config.yaml
model: "text-conditioned image flow-matching model"
dataset: "seven-segment displays showing three digits"
train_examples: 97500
image_size: 32
horizontal_flip: false
conditioning: "text"
arch: "unet"
objective: "flow_matching"
cond_dim: 128
tokenizer: "word"
vocab_size: 1115
text_encoder_width: 384
text_encoder_layers: 8
text_encoder_norm: "layernorm"
text_encoder_norm_position: "pre"
text_encoder_activation: "gelu"
text_encoder_mlp_ratio: 6
text_encoder_head_dim: 64
text_encoder_fused_qkv: false
text_encoder_bias: "none"
text_encoder_qk_norm: false
text_encoder_layer_scale_init: 1.0
text_encoder_parallel_block: false
text_encoder_inner_norm: false
text_encoder_positions: "learned"
cond_dropout: 0.1
logit_normal_time: true
norm: "groupnorm"
activation: "silu"
weight_standardization: false
widths: [64, 128, 192, 256]
blocks_per_level: 2
scale_shift_norm: false
attention: true
upsampling: "transposed_conv"
init: "kaiming_normal"
residual_init: "scaled_by_depth"
optimizer: "muon"
muon_scale: "match_rms_adamw"
lr: 0.0042
momentum: 0.95
nesterov: true
orthogonalizer: "polar_express"
adamw_lr_other_params: 0.001
grad_clip: 3.0
steps: 4800
batch_size: 64
epochs: 3.2
lr_schedule: "linear"
final_lr_fraction: 0
warmup_steps: 240
weight_decay: 0.1
adamw_weight_decay_other_params: 0.01
Rows from block 11 of the denoiser, named by matrix and row number. Each number is 50 + 12 x the weight over its row's rms, rounded and kept within 0 to 99. All counts start at 0. After the name is the row's rms in percent of the matrix's.
# emb: conditioning projection (model.decb.0.1.emb.weight, 192x128), inputs 0-127
emb.89 103:55 36 69 54 42 44 48 59 14 41 56 36 58 42 44 55 49 83 29 69 47 49 33 63 56 55 57 62 47 66 73 59 46 52 35 46 45 31 31 64 49 56 43 65 47 48 43 56 42 42 53 58 49 54 57 71 49 40 51 40 51 45 34 54 55 35 33 26 44 34 34 43 46 50 36 63 70 43 65 41 51 41 35 43 60 44 67 42 43 45 46 60 30 56 46 56 33 68 37 52 31 35 44 45 71 49 51 62 57 60 42 56 74 45 29 54 49 51 71 60 45 79 39 69 57 51 46 50
emb.90 087:55 58 54 65 34 60 41 47 46 57 50 48 37 23 25 44 30 22 40 46 63 69 46 61 56 76 66 54 50 51 42 58 29 65 58 61 57 30 62 64 53 48 44 30 53 43 65 36 60 55 60 66 58 41 60 53 34 56 53 51 37 38 42 62 41 43 50 54 50 58 55 39 64 63 67 72 52 62 42 47 55 70 53 52 42 37 74 69 52 65 45 45 53 68 61 19 60 40 55 32 48 63 55 71 65 63 71 40 45 49 70 61 61 35 53 53 57 43 40 58 38 55 57 62 42 55 41 53
emb.91 100:74 49 64 55 42 63 49 67 45 62 47 62 62 46 53 73 47 46 64 33 71 45 63 60 18 67 29 44 58 28 62 71 44 43 41 76 39 54 68 31 49 71 56 49 46 52 23 57 61 42 53 55 50 40 49 66 56 63 59 34 51 36 62 47 60 55 44 40 68 57 56 45 50 61 52 51 27 68 70 57 51 66 28 53 54 35 52 43 40 79 53 51 51 56 67 55 48 55 57 47 33 46 49 45 26 44 61 48 36 54 70 39 61 49 47 61 63 60 64 45 40 51 41 39 53 61 55 48
emb.92 081:51 39 47 79 45 39 62 59 40 60 69 63 34 50 52 67 47 57 50 55 53 70 25 30 34 49 63 21 57 63 56 45 60 41 42 54 39 22 40 69 48 62 60 51 51 56 39 48 49 54 49 39 57 44 51 45 37 43 23 57 34 76 49 44 36 66 41 53 56 42 63 39 40 39 51 48 57 63 35 39 46 33 51 42 50 62 42 55 43 48 55 46 50 45 61 76 62 69 44 60 54 52 53 67 43 33 43 35 39 44 24 53 52 51 67 60 52 53 51 63 19 32 37 69 44 67 59 42
emb.93 129:39 37 48 52 82 66 59 49 59 50 29 67 52 51 46 48 70 46 53 38 45 44 48 38 64 61 57 36 58 50 25 66 67 19 38 67 39 49 35 56 42 46 39 54 55 50 38 41 41 57 49 61 65 72 38 28 53 58 71 50 55 73 50 52 44 90 46 59 44 47 34 60 58 59 44 28 54 31 46 32 56 35 32 58 38 68 33 46 40 43 59 64 57 55 37 66 54 50 63 31 50 43 55 46 48 49 48 54 41 58 57 65 54 51 59 42 39 46 59 28 46 44 66 53 42 56 59 34
emb.94 105:59 51 46 47 47 48 31 36 53 73 52 84 44 98 45 55 22 50 31 52 55 45 45 50 33 54 34 46 39 47 27 59 27 50 70 38 50 67 65 43 60 37 47 49 50 23 22 49 51 48 58 57 27 54 52 49 72 38 45 54 65 46 36 54 56 61 61 58 46 47 52 57 57 49 53 58 47 57 52 52 55 42 65 33 51 51 62 50 45 73 45 57 56 63 46 38 56 36 44 59 43 69 30 56 57 42 38 29 40 51 29 58 47 59 50 56 47 38 55 47 56 52 45 58 36 44 49 70
emb.95 085:52 46 74 40 29 67 58 50 70 73 38 71 47 33 52 57 54 20 53 49 60 44 45 56 46 48 65 32 63 56 36 26 33 74 61 55 35 59 45 43 57 65 50 37 51 48 67 50 52 39 48 40 63 60 59 45 57 47 27 54 52 54 28 59 41 30 58 33 44 41 37 42 47 46 41 66 35 36 43 56 43 53 64 45 64 38 60 39 49 37 74 45 57 39 42 36 56 36 28 52 52 53 44 59 56 37 48 22 50 40 42 46 54 47 31 62 29 66 24 47 42 45 71 46 48 47 51 55
emb.96 083:37 41 41 51 35 51 37 61 61 82 45 49 51 85 49 55 71 60 31 35 44 62 67 40 55 59 66 52 42 48 32 49 47 28 35 50 59 77 51 35 48 40 39 49 47 30 34 49 44 46 58 53 33 60 35 45 54 50 59 49 70 67 60 50 49 52 48 40 30 68 71 69 54 50 50 57 54 66 62 32 60 31 70 46 65 47 65 54 55 27 38 61 40 56 62 45 69 59 58 48 39 49 61 42 27 70 51 56 46 53 37 44 53 40 50 28 52 42 39 51 58 41 48 46 53 56 60 28
emb.97 103:41 46 49 58 57 67 34 58 37 33 43 47 52 41 58 37 59 53 50 35 54 56 45 51 79 56 38 80 51 55 28 58 75 33 95 55 50 31 50 56 56 55 34 47 44 39 40 43 57 22 38 48 54 48 58 57 46 46 47 37 46 40 53 58 45 70 41 52 41 40 57 34 44 35 48 37 58 70 32 38 47 62 29 46 45 58 62 66 35 53 52 49 54 49 70 72 42 59 55 44 52 52 46 65 38 38 46 65 23 40 49 48 74 51 41 62 55 42 37 63 50 56 53 67 43 56 38 65
emb.98 117:54 60 44 44 51 35 51 34 41 19 67 62 69 62 41 35 33 44 49 60 43 43 59 44 49 42 64 35 51 60 60 55 63 45 26 33 49 54 40 55 29 45 64 62 60 36 47 64 46 50 46 71 59 52 33 30 45 38 53 47 55 58 65 27 55 59 52 53 56 56 45 45 40 46 50 36 47 28 25 61 39 58 50 46 48 55 21 36 75 54 39 46 43 63 37 64 73 65 59 52 61 37 43 50 55 48 48 68 39 54 21 50 59 53 68 45 62 61 48 70 37 64 52 68 29 49 50 62
emb.99 091:56 51 53 44 42 66 70 36 64 83 53 52 45 64 50 65 46 48 62 62 49 32 52 34 58 46 35 68 56 54 60 56 53 59 38 54 50 43 45 52 69 60 47 43 35 23 49 43 55 34 47 53 31 41 47 36 55 47 71 41 48 50 32 37 44 73 54 56 40 31 48 30 43 54 32 61 77 48 53 09 53 36 57 47 59 58 43 62 55 54 40 61 69 49 44 67 57 50 62 56 48 33 59 55 31 42 63 71 43 40 62 37 54 42 34 59 37 42 56 61 76 48 54 60 49 49 48 72
emb.100 090:40 54 46 57 46 77 52 79 66 50 44 70 51 28 32 56 43 51 45 45 48 35 41 60 55 40 44 40 42 26 43 58 50 74 60 43 48 76 53 45 55 62 60 44 71 67 56 54 62 70 45 51 57 40 46 41 59 33 42 51 35 75 56 76 46 31 46 14 44 38 44 56 53 30 48 68 54 54 51 59 45 32 54 27 48 63 51 34 54 52 49 67 79 39 55 38 37 40 39 53 43 43 48 48 46 38 41 49 56 59 48 55 44 49 66 45 69 41 44 45 51 39 71 65 60 43 46 59
emb.101 092:46 55 55 61 44 74 55 41 65 86 27 43 73 43 48 43 64 34 52 65 36 43 50 53 57 54 35 52 34 58 13 47 68 28 55 37 43 69 59 51 31 45 38 55 35 52 37 45 52 50 36 50 57 78 54 67 53 49 68 55 33 58 48 44 54 49 43 41 61 66 59 48 57 66 37 56 56 65 65 62 38 53 57 46 50 62 50 39 49 48 52 69 44 51 45 29 52 35 60 26 51 65 56 45 54 48 63 37 56 49 80 52 56 63 47 57 55 40 58 65 63 34 71 48 49 55 57 58
emb.102 122:52 36 49 31 48 56 57 46 46 39 76 59 32 65 50 48 62 53 59 55 52 43 46 56 71 44 70 41 57 49 60 62 23 35 55 46 47 54 65 20 60 50 56 57 32 61 61 44 61 53 43 46 45 28 78 55 29 52 41 57 49 23 44 56 58 34 55 48 52 55 23 60 52 41 42 79 44 63 58 50 52 62 63 42 63 50 52 41 11 64 55 34 45 48 58 39 36 44 36 40 25 53 51 63 41 52 62 55 53 61 49 49 47 37 52 62 47 44 46 46 48 84 57 56 49 45 64 57
emb.103 076:63 53 46 47 44 57 53 54 28 66 48 51 37 45 69 60 65 50 54 56 61 59 39 41 43 73 47 44 52 31 55 46 43 47 68 58 45 38 48 56 40 47 29 46 61 45 51 41 39 44 55 34 71 67 23 63 55 44 66 52 51 59 72 62 60 43 58 32 56 53 69 64 42 40 59 63 65 84 54 64 45 16 17 42 56 33 55 56 45 41 50 48 42 74 58 63 53 45 80 59 62 61 62 39 53 62 43 39 64 45 39 50 46 49 49 47 33 41 53 61 26 43 44 48 40 55 46 39
emb.104 120:65 41 64 35 48 50 59 56 44 46 56 50 44 31 56 57 59 58 70 33 59 49 45 70 46 59 32 50 56 34 56 39 64 51 56 66 53 49 71 45 46 58 49 59 50 46 43 59 46 46 55 47 48 44 61 66 67 69 72 65 40 46 52 73 60 51 54 36 57 64 67 23 62 49 64 63 43 59 53 78 59 73 62 69 74 73 68 53 07 56 61 51 42 39 55 44 38 48 35 48 47 52 53 54 40 48 60 40 54 58 74 51 52 75 50 66 50 60 36 37 50 45 43 39 56 62 51 36
emb.105 101:49 40 58 56 73 63 62 66 74 70 28 51 52 65 91 59 37 22 52 53 56 75 43 45 59 35 61 75 34 41 52 37 52 32 21 38 42 42 49 50 29 35 34 49 59 55 40 39 60 47 59 55 45 44 46 20 33 52 59 55 44 59 37 69 46 60 64 52 61 41 54 44 65 74 56 48 47 52 45 68 53 34 54 48 35 53 42 45 47 58 43 41 57 45 38 51 38 55 41 57 41 51 59 49 50 37 38 48 57 59 54 46 35 64 58 45 59 58 54 56 27 39 42 57 35 61 43 53
emb.106 149:52 57 58 61 52 32 50 57 38 47 68 49 37 64 39 68 52 47 29 54 60 58 45 40 46 49 44 32 35 66 72 40 16 82 48 51 51 37 62 54 46 71 69 58 51 70 55 42 39 53 50 54 45 28 42 59 41 46 39 49 45 32 47 57 55 08 50 57 53 39 62 39 23 40 45 60 45 61 53 70 36 56 73 43 57 41 60 59 55 38 61 58 57 52 50 36 64 48 22 60 54 51 52 60 52 30 43 51 49 44 43 49 53 52 48 44 54 55 67 45 61 64 25 47 56 57 45 67
emb.107 084:55 65 29 64 48 49 47 65 32 49 57 53 49 58 27 61 47 42 56 56 46 61 48 57 30 32 46 47 48 38 43 60 49 57 63 52 46 44 34 47 76 68 50 55 57 56 41 44 71 64 69 46 31 55 52 36 40 48 53 25 55 42 68 40 65 49 61 45 62 56 69 57 37 55 46 39 43 42 52 47 62 64 68 48 42 63 49 29 33 52 56 76 52 40 53 26 25 64 44 52 53 62 27 47 60 43 37 63 67 64 36 64 54 28 28 61 60 68 45 50 20 43 41 46 48 55 41 46
emb.108 087:70 45 54 57 47 44 44 54 50 65 47 80 75 55 63 37 65 48 47 47 52 42 44 43 40 49 67 51 79 41 53 31 58 62 54 71 51 48 54 56 25 24 31 52 35 66 28 49 39 64 55 59 49 62 67 66 23 59 71 37 49 58 37 53 36 60 61 69 59 47 64 52 53 44 38 40 48 35 39 44 35 50 45 62 72 47 60 44 51 55 49 71 44 45 28 63 50 59 42 44 49 75 50 49 53 52 26 63 51 32 45 56 62 46 57 42 54 41 51 52 52 28 58 28 67 50 56 51
emb.109 112:62 56 34 50 60 43 26 46 45 32 38 42 52 30 51 40 17 70 45 54 51 39 53 46 42 52 58 39 40 72 47 62 45 16 35 55 35 41 37 50 32 35 42 48 54 61 43 46 31 42 42 49 63 66 32 35 43 30 35 45 57 63 40 29 37 49 56 58 60 53 52 54 52 79 56 47 55 37 43 51 42 44 52 67 24 37 66 64 76 29 43 37 52 49 54 56 46 64 67 45 73 38 65 42 56 39 49 59 59 41 37 49 64 38 54 64 42 52 52 50 51 55 45 57 32 39 55 44
emb.110 079:45 53 31 50 30 64 52 53 35 35 68 63 52 54 53 42 45 56 50 45 56 66 39 51 66 63 60 65 51 43 44 33 64 64 45 49 37 64 45 34 62 49 60 35 68 23 66 66 44 57 35 42 62 25 51 54 62 33 55 34 45 53 61 73 43 51 53 28 67 39 46 57 26 42 67 45 52 67 66 57 50 35 41 45 38 39 19 62 60 58 66 60 56 33 65 45 63 49 56 50 63 50 40 49 57 62 48 49 35 41 51 50 38 74 59 82 49 67 51 44 42 45 65 38 41 59 52 46
emb.111 085:57 47 65 48 34 39 47 52 53 46 56 56 30 23 40 52 72 49 65 43 52 56 55 55 75 51 48 59 48 32 55 57 60 18 66 50 63 70 39 20 63 44 42 57 49 46 63 41 61 59 58 44 73 50 57 51 61 57 42 60 38 38 44 40 55 32 64 37 74 44 43 33 40 32 55 47 43 55 45 30 47 82 37 35 35 61 59 57 53 48 57 28 46 65 36 45 42 51 42 66 53 25 52 54 55 55 43 42 40 42 57 35 36 33 50 58 68 64 41 36 55 59 53 29 44 37 46 54
emb.112 106:63 61 52 56 56 58 51 46 76 41 34 59 59 90 67 35 42 61 28 53 44 44 59 59 49 34 61 35 51 43 47 56 45 43 24 31 48 42 32 48 66 63 42 47 50 42 54 56 53 63 50 71 69 43 42 68 45 42 21 43 58 50 53 50 37 71 58 41 52 33 35 68 54 50 59 24 39 63 45 37 59 60 45 84 46 55 34 50 59 46 44 47 50 42 53 43 56 68 57 49 41 33 62 52 57 57 61 53 63 63 30 60 29 59 46 63 46 58 50 45 47 28 52 59 44 49 51 30
emb.113 126:37 43 56 78 48 69 50 40 27 22 76 33 43 65 42 71 47 50 61 46 62 35 49 47 35 36 54 36 57 63 67 59 39 77 22 51 45 48 35 60 47 50 64 55 54 65 44 58 43 54 44 56 61 61 52 42 50 49 32 27 49 60 40 37 48 53 50 61 31 51 43 48 45 44 45 63 40 44 48 48 50 58 32 48 46 45 36 53 80 49 47 44 43 55 52 73 56 64 51 52 72 39 49 40 40 37 42 46 66 42 53 45 56 51 46 43 60 34 60 52 70 42 26 51 77 28 33 48
emb.114 083:54 45 57 36 50 55 52 53 52 54 46 43 43 45 39 40 48 54 61 53 64 49 62 63 50 53 57 50 47 42 53 60 72 59 69 64 44 31 43 48 51 44 59 54 65 25 40 43 48 52 55 45 46 69 56 45 55 75 51 40 55 41 46 62 02 68 51 57 58 46 40 62 62 52 62 31 52 65 38 26 49 43 66 72 57 33 41 20 41 72 39 47 59 33 30 56 71 25 55 32 46 66 43 51 46 46 40 51 53 65 57 47 44 59 69 34 56 55 69 52 39 60 63 58 61 36 42 34
emb.115 100:47 43 43 61 67 35 59 41 34 64 33 16 48 49 38 46 47 39 70 61 70 60 50 40 34 50 65 45 38 53 56 56 58 43 62 57 53 33 66 61 51 31 57 43 53 47 65 61 48 52 54 51 35 76 52 36 42 60 60 50 47 38 49 41 44 54 62 60 27 61 41 46 47 73 50 18 58 30 37 29 60 50 25 35 22 51 51 47 55 37 44 50 57 52 67 50 65 25 43 49 61 55 23 53 44 41 35 38 47 63 69 61 49 49 68 43 48 45 38 46 36 40 45 58 43 56 57 41
emb.116 109:48 43 43 36 39 38 42 43 52 72 48 57 45 41 42 35 80 58 58 55 68 36 32 72 55 64 50 46 63 43 43 66 52 72 64 56 57 56 80 50 52 63 56 61 55 53 48 40 53 42 41 55 49 31 42 53 69 55 41 50 42 46 32 71 69 64 52 36 54 34 44 52 58 54 60 57 36 44 64 35 35 49 66 39 50 50 39 42 48 51 56 55 39 44 52 53 37 49 56 71 48 50 60 42 63 72 94 31 60 49 39 51 47 37 34 45 50 35 48 24 56 37 58 26 44 62 60 45
emb.117 101:43 69 26 42 61 52 43 35 43 40 68 29 38 41 28 50 39 33 45 42 32 59 50 41 55 42 51 53 54 54 69 51 45 53 28 55 31 37 51 59 61 69 60 57 47 64 55 44 44 30 45 38 45 53 49 24 42 41 35 50 34 62 50 37 58 70 51 64 50 61 44 45 50 72 35 55 60 41 43 79 62 65 24 68 75 55 74 75 46 23 53 56 33 54 54 64 47 44 36 47 67 46 41 47 56 37 43 48 35 32 43 44 60 45 47 39 52 62 48 57 62 38 51 51 44 53 48 58
emb.118 090:66 42 29 41 54 60 40 35 50 51 53 30 41 43 64 55 74 40 46 67 52 66 44 61 53 67 49 51 58 45 32 27 51 48 49 46 60 61 34 54 56 31 26 42 65 40 60 60 42 73 39 49 49 62 79 45 50 54 57 33 47 38 64 81 43 69 49 74 68 39 39 59 34 51 71 55 47 41 40 47 63 37 52 45 39 59 49 54 69 44 57 56 81 52 58 50 66 32 34 49 54 51 52 58 64 35 50 66 35 44 57 60 46 47 32 41 45 49 39 67 58 59 54 45 50 72 50 62
emb.119 089:47 61 55 45 47 68 38 56 48 59 32 46 54 35 68 43 35 37 25 40 48 47 56 39 26 52 37 42 75 50 36 66 62 51 49 51 44 31 68 61 41 56 41 44 60 38 62 59 54 47 31 52 61 62 56 43 53 38 63 51 70 58 39 49 54 80 48 34 49 47 45 75 63 81 62 42 72 58 52 48 34 32 48 64 45 32 51 39 46 64 53 58 38 41 42 64 30 55 71 67 55 65 60 44 25 69 29 62 41 61 60 45 52 42 47 45 48 63 57 56 32 61 62 56 52 51 54 41
emb.120 096:52 67 42 41 49 51 57 44 41 60 45 59 24 34 53 27 56 58 57 42 38 50 45 52 52 49 41 55 48 55 48 36 36 70 44 45 41 34 62 47 53 67 52 47 55 44 42 49 64 32 30 38 45 32 40 74 37 57 36 52 53 72 67 40 26 68 64 77 36 43 37 29 31 47 49 53 43 77 50 44 49 40 54 11 44 56 25 54 60 59 42 56 36 53 55 34 44 45 47 47 37 56 51 68 37 69 63 31 49 56 32 52 48 47 43 41 77 51 43 34 44 44 55 45 45 41 55 48
emb.121 096:37 37 55 55 25 33 44 34 60 64 80 74 69 41 42 67 49 59 51 62 58 42 42 66 60 59 33 39 47 49 67 52 70 33 62 39 51 40 34 50 62 45 56 56 68 73 34 29 64 38 48 46 63 42 70 56 56 56 46 28 40 48 59 59 71 45 64 44 55 59 34 55 68 55 50 34 38 65 51 48 46 56 51 42 36 62 50 52 54 53 47 69 42 57 71 38 31 52 38 25 50 62 41 55 63 32 60 39 52 36 69 49 45 53 45 35 36 70 53 42 40 56 40 57 53 43 58 42
emb.122 098:55 36 46 41 63 28 62 47 39 67 56 42 54 67 63 57 60 58 58 50 44 85 45 42 48 38 46 64 21 48 57 58 44 56 45 52 56 37 68 64 35 62 32 44 40 79 44 48 50 40 41 36 71 45 53 54 43 66 60 40 56 46 66 68 47 38 62 25 41 48 56 54 49 79 43 52 44 55 33 43 58 44 40 45 72 50 59 52 41 37 49 58 43 45 58 27 47 37 51 42 53 48 28 48 65 51 81 54 52 58 58 64 34 42 51 53 43 55 28 46 79 64 53 53 66 43 37 49
emb.123 088:23 49 53 74 54 69 47 39 46 60 46 36 27 39 74 40 57 44 54 55 31 35 43 40 58 24 53 40 35 58 46 45 53 41 36 43 40 54 44 52 33 26 19 29 43 36 66 50 37 48 60 48 60 59 65 36 36 47 39 44 41 51 40 52 56 70 46 58 47 72 44 63 60 41 32 46 39 54 47 10 49 45 63 46 60 41 47 46 62 45 45 48 49 47 43 48 70 56 68 65 66 38 49 58 33 46 39 28 40 65 44 56 46 41 47 53 46 52 28 57 40 44 55 45 63 56 46 37
emb.124 116:50 59 45 64 46 47 50 53 42 41 45 48 37 53 37 47 32 40 66 36 42 61 37 46 34 70 55 51 56 56 35 41 83 26 42 63 50 55 33 50 41 49 53 53 43 64 41 50 51 53 51 34 48 73 32 32 67 53 46 72 34 60 51 32 45 59 52 70 46 46 52 60 45 58 60 64 55 42 49 43 42 38 28 39 53 50 33 58 69 59 40 53 52 40 42 60 43 55 78 36 48 49 38 50 55 45 24 55 40 29 45 56 50 88 82 60 55 40 65 62 61 26 45 50 51 49 65 51
emb.125 123:46 59 54 51 44 40 65 71 39 37 66 59 59 59 45 49 41 45 36 45 48 65 50 34 55 67 36 44 52 67 54 77 75 46 48 40 64 56 39 58 47 61 47 37 73 50 61 33 42 46 44 52 54 47 63 24 70 64 39 62 44 42 48 27 29 41 47 53 58 37 48 44 46 50 47 30 43 24 44 64 35 43 58 48 63 60 75 48 67 56 68 66 50 52 61 62 37 44 51 49 58 54 58 62 57 34 19 54 56 49 26 47 56 50 66 52 59 58 68 65 40 61 52 46 42 57 75 65
emb.126 087:43 52 56 49 44 47 43 44 29 31 73 23 41 40 52 43 43 53 58 52 61 41 76 41 61 46 51 48 60 41 50 59 22 61 47 71 54 50 46 53 55 48 49 59 46 41 81 48 55 35 53 54 50 37 41 62 27 50 34 18 36 20 55 49 66 41 45 46 54 37 41 60 40 71 60 52 44 62 54 47 59 51 43 48 44 63 63 42 44 60 60 57 34 40 45 53 50 39 59 61 36 66 30 58 46 56 43 38 26 39 65 52 70 26 42 50 49 58 82 51 37 55 67 44 53 69 55 51
emb.127 119:41 45 52 60 47 61 54 63 53 42 43 34 49 49 30 44 30 31 50 49 37 46 61 33 43 65 41 33 62 57 64 50 22 51 41 59 55 60 40 60 34 37 50 56 51 42 57 52 48 63 59 47 32 35 44 35 44 57 41 73 61 65 43 42 25 64 46 76 76 40 42 60 60 46 48 54 55 45 59 45 54 66 37 50 39 33 42 68 57 45 58 46 79 40 57 47 42 64 85 56 44 36 42 61 59 50 31 68 52 50 52 56 42 66 70 52 61 44 39 36 55 56 15 48 49 54 34 60
emb.128 101:56 69 46 42 39 52 68 55 58 35 49 14 57 25 71 39 38 53 40 47 57 51 62 50 51 46 47 58 59 41 39 60 66 19 37 47 53 39 55 48 40 52 63 33 49 50 52 47 56 58 47 55 51 52 50 48 33 22 86 23 42 59 62 51 53 48 50 59 60 57 53 28 46 41 46 44 55 53 40 59 62 33 48 48 58 67 39 65 47 42 49 51 45 48 62 75 40 55 64 69 58 37 45 31 63 44 57 74 57 48 56 41 59 43 65 60 54 44 72 37 51 70 39 51 74 43 65 45
emb.129 102:73 54 39 59 33 56 44 43 42 76 59 57 47 52 65 36 59 54 53 53 57 45 56 45 47 54 61 45 61 43 52 46 60 30 60 68 42 58 52 65 70 59 51 59 46 59 40 52 60 54 52 30 43 59 67 61 68 39 72 50 37 59 42 43 38 57 18 43 58 57 46 47 58 57 47 57 20 42 60 31 55 46 32 37 45 31 49 56 22 58 51 45 36 47 50 17 51 60 75 57 18 38 56 48 69 39 69 48 62 50 42 55 45 53 50 45 57 37 39 58 70 48 31 60 52 39 42 31
emb.130 087:48 47 39 28 65 71 36 39 43 53 67 45 47 49 50 67 42 44 72 65 58 35 53 34 52 40 64 34 59 44 64 69 57 43 45 62 47 42 68 42 61 29 50 46 61 65 64 50 47 33 46 33 41 47 47 40 36 53 58 37 58 37 55 33 39 48 45 33 35 48 54 43 42 46 54 47 65 62 39 49 75 52 27 48 65 37 41 43 33 31 60 40 43 69 51 82 41 58 47 62 52 59 48 40 35 49 41 74 68 67 59 59 59 34 61 37 52 75 40 66 53 54 71 48 36 45 43 36
emb.131 084:42 61 24 32 41 63 46 65 38 55 43 57 63 71 57 52 52 64 32 41 36 53 37 57 48 27 62 52 47 60 35 49 34 55 64 43 50 40 56 45 37 38 56 34 33 65 66 55 59 57 51 49 59 31 57 61 29 53 50 40 67 47 17 43 69 36 59 21 45 51 28 42 56 37 47 59 65 55 34 49 46 68 49 31 43 30 40 39 67 48 39 42 43 47 50 29 56 38 43 57 63 59 63 55 55 30 49 64 28 38 64 48 30 50 32 39 45 45 53 47 36 60 49 54 48 58 37 53
emb.132 116:47 49 73 35 67 12 56 46 72 63 39 49 74 57 57 36 33 56 54 34 37 68 63 39 63 65 47 56 61 58 62 60 40 43 37 44 51 40 32 56 45 44 45 39 46 57 49 47 60 36 46 51 43 74 53 42 44 57 60 42 33 58 55 41 47 49 68 50 56 63 56 43 42 49 42 21 48 38 61 62 31 52 41 70 53 86 59 44 63 40 49 61 59 35 52 39 39 46 52 58 50 44 66 51 38 38 33 81 43 43 49 60 53 59 67 52 64 55 57 44 49 28 66 48 43 52 46 62
emb.133 087:36 63 36 42 45 52 49 46 70 51 41 40 46 59 63 28 65 59 53 50 44 49 61 40 50 47 75 48 38 70 51 40 42 40 73 51 53 38 79 42 71 38 31 45 32 55 47 63 49 49 45 50 54 56 56 51 81 69 37 59 56 45 47 60 66 52 49 63 49 61 55 65 61 57 35 54 57 45 46 42 38 61 62 32 43 48 50 68 53 57 58 46 51 70 33 77 55 51 51 76 68 50 56 41 52 53 54 66 46 62 53 54 58 42 13 46 28 46 61 41 29 39 50 36 36 53 34 31
emb.134 095:45 38 47 41 51 58 44 56 44 56 36 54 59 65 45 42 18 28 49 45 70 45 37 65 39 48 36 33 49 41 25 60 43 43 59 61 60 69 53 47 57 64 62 47 51 36 80 60 42 38 56 42 49 59 36 54 84 63 50 59 54 50 39 70 58 59 58 61 50 23 72 52 47 75 63 48 64 43 41 40 54 39 30 48 28 34 50 50 46 48 60 38 43 58 48 86 34 45 54 48 61 54 45 47 30 45 41 50 60 53 37 37 50 51 53 50 51 64 58 45 40 36 46 60 31 65 50 53
emb.135 094:36 57 60 57 31 39 48 51 52 16 54 58 48 64 41 56 69 63 61 43 51 50 39 35 47 51 33 66 23 27 32 56 73 62 57 58 51 57 41 54 52 44 38 51 46 43 50 36 42 54 37 76 51 42 57 40 58 64 33 64 48 32 66 42 41 29 30 63 56 59 52 65 41 43 44 63 52 68 44 37 61 44 53 49 67 38 62 54 49 48 35 22 59 43 49 57 62 46 14 55 61 53 73 44 59 58 44 49 47 54 47 55 37 56 48 71 39 38 47 57 66 50 71 69 47 39 43 52
emb.136 091:50 43 50 36 44 45 35 52 49 48 37 63 40 35 59 50 69 57 52 44 59 56 48 53 44 34 48 67 58 37 52 26 46 61 56 49 40 61 87 65 56 64 44 41 21 52 49 48 50 45 37 35 48 41 50 62 64 29 22 43 40 27 62 56 77 31 57 26 50 55 46 63 34 26 57 52 56 55 68 48 43 56 71 67 43 47 50 45 34 68 46 35 46 46 54 33 68 46 44 49 70 53 65 39 63 47 60 21 55 43 46 53 40 45 36 61 40 63 30 44 49 38 48 52 57 48 45 45
emb.137 081:44 47 58 49 60 70 47 52 72 39 54 54 43 47 43 47 46 56 45 51 51 26 32 66 52 48 67 88 47 57 49 35 13 52 41 50 54 64 82 50 58 76 36 45 62 51 44 49 49 42 50 37 49 65 37 60 37 38 56 34 61 42 61 49 41 38 51 67 51 28 53 74 37 64 34 35 45 66 56 45 65 46 60 51 51 58 41 50 39 47 44 61 46 36 37 43 47 43 41 40 28 40 33 53 49 55 57 26 38 52 47 51 56 22 41 49 44 53 41 62 36 61 37 49 37 61 51 35
emb.138 088:62 57 54 56 52 44 56 43 51 63 56 49 49 60 35 56 88 46 46 52 43 58 25 53 50 60 33 55 76 42 42 51 70 56 36 44 47 51 54 36 63 45 50 62 53 38 31 57 67 48 67 59 40 63 49 64 56 50 31 37 54 46 50 42 49 53 52 48 55 70 49 63 64 55 50 53 67 69 65 62 40 36 69 71 54 42 60 35 35 78 53 60 82 50 53 65 65 28 40 34 46 52 47 56 39 59 25 49 35 46 50 56 45 71 57 53 28 39 51 45 33 58 42 52 29 45 56 31
emb.139 100:48 32 29 61 53 40 39 41 16 44 60 56 47 57 35 67 51 57 47 57 51 43 33 43 46 49 51 54 44 55 62 65 54 52 46 48 59 46 41 43 35 35 54 52 53 38 40 59 33 65 46 67 47 72 68 58 22 54 61 39 75 60 61 34 60 62 65 66 32 64 54 43 73 32 60 47 50 40 66 53 46 34 67 71 48 64 69 49 55 49 51 67 56 59 42 57 59 51 50 37 27 63 48 69 65 62 49 57 63 57 57 51 61 35 36 43 44 56 13 57 67 62 53 56 47 50 53 44
emb.140 103:47 67 56 62 48 55 58 61 65 53 42 43 55 38 27 56 56 46 36 39 70 59 44 59 39 44 53 80 55 51 61 71 43 62 55 44 70 64 86 62 72 30 61 68 50 37 50 48 56 59 47 45 50 47 51 56 55 45 60 61 59 47 50 44 68 31 41 50 25 50 55 32 46 64 61 60 35 55 87 56 67 71 51 43 54 52 50 62 36 62 61 30 48 55 63 35 53 55 48 35 50 50 54 38 55 52 44 51 35 46 35 54 39 47 52 64 73 62 73 65 71 62 49 57 59 45 59 61